config = dict(
    drop_path=0.1,
    depths=[5, 5],
    widths=[64, 112],
    learning_rate=0.028,
    nesterov=True,
    cautious_weight_decay=True,
    adamw_weight_decay_other_params=0.05,
)
Rows from block 3 of a small image classifier, named by matrix and row number. Rows with one number belong to one channel. Each number is 128 + 32 x the weight over its row's rms, rounded and kept within 0 to 255. All counts start at 0. Numbers have three digits each.
After each channel's rows are labels from the 100 images, of 14848, where the channel reaches its highest value: "patch colour" is the nearest of a few named colours to the mean colour under the peak. Only what is clearly more common there than usual is listed. The data: gratings and oriented noise at many angles and scales.
# convs0: first 3x3 conv (model.blocks.3.convs.0.weight, 64x64x3x3, each kernel summed), inputs 0-63
# convs1: second 3x3 conv (model.blocks.3.convs.1.weight, 64x64x3x3, transposed, each kernel summed), outputs 0-63

convs0.41:118124110134128135116151121127107126156150123124088112145144107170120067021152021130138113132162174105092150125162135103125133103114128102140135101133107129131199120114076095157156222143126148
convs1.41:125143173132077104109132129157168169098159146100161119137091103184122062108155209153102179109144142112124064134126119126135151131106163113102125091123080113129093194156108213107103169100117134
patch colour: brown

convs0.23:107125192130209115125164164091125127128124089064058111141114154138147089116129123154161121155104107082121113110105109156123123000103109183116100135130119120136141103136104102081125130108140122
convs1.23:094121078106235126127117132113163094133104118209128114101120125132118145103128117131031108100155118153143125140120148228107122166125133143155112161167116070136148113145099139133113124127157177
patch colour: pink; white

convs0.30:143143114136082119154149128151124139142153131172125156157185084126072118128146140095143121236156116164136140143146149115081142108115151144082068031102125124124146103165110132050122108123080121
convs1.30:122095190143138145130145111127119159147157129149123154107162137140176124116137114119145094049112131087098119128048072241104136114097126129162157132100130156131121102094187103095064144118163140
patch colour: black

convs0.52:165130161129108121104134124069095153091133105111122181132147117120173129102128136156022111162125060085159106103163139159140111057156097150173082141178123141103144140173117107134133150143138196
convs1.52:195115211118131092195095154139116145134141118095081121144121117090123128159090114129173125146113125068157123097177128142161137030140101170097144175134115100111121143114077128087148128166130174
patch colour: black

convs0.13:168088074103146120110124155099130120149102097100183129152163154131117098157123108098149117136120042104132137087137133092168098151072148144162095067149158173084103143093101142042078130092144104
convs1.13:130132104128113106185121096090107153183116131138099178137099103145101101177100112091106165171126192161191147150139146149154132118121130169138028192146120123131163135152067116165115084089143126
patch colour: brown

convs0.19:144123185168143104106112131131115146139109116115142000141146100117096114125141124084142066179131157186125132109111102169102123101094107117208129119140100150123088191133116140152163129121132177
convs1.19:094118092185150154080130145123125167100141123103100254131120143126122097136150143129156147188158106093148105168145146198104148088116119101101143091061139089142154152149118131155113144073106120
patch colour: brown

convs0.5:158157125122071128153097162135086160174109074111060149071077144117110096092118146051129116126092130133113098114097156123158076142136154118133146186095129087119142114133056072125144081108123167
convs1.5:080107173132133126086139073176098142124099138108114198105172157181131116111146146110163153097098108104129094134128206042119127185154097107156130126104147145132153129101156073163083122071131124
patch colour: black

convs0.1:144073106169147117138117066159175093029125107147124136146156074130110127096123083044127154110150156143093140155102150107134105124177140141125168130137066171104138154130107156141196114113124159
convs1.1:179173102155124103142146110104120130171125155179082139078132174106151141157151109059170163132129144118144101119103097117196123143165129151127040149139163075135082111105138082150147173113129193
patch colour: brown

convs0.9:173133115100086118130176122083068114143169093067166158092142106146075111139150067156166131131184126080102104088142146113104146121148092141156157186088054151128100131152139082111127130135107079
convs1.9:130122135103138140139143140112153236111134104120161096122134142158110094144158093161177076150162120132145162154160076122124148130156130109160118070143086139147056130152162188086189193102137136
patch colour: brown

convs0.46:145163103151163156128095144191138110085119121070085217094151066129108085145142153163173134139127073132143107126086163145136101087171136114162103108095119087136181087074124119161149131106144094
convs1.46:187140163176114132211161162138121134075158143070126145154146083106133127165109095106053150112132127080110115163117167113149139173147161194103101118161136138136208144141128134120137096118108081
patch colour: black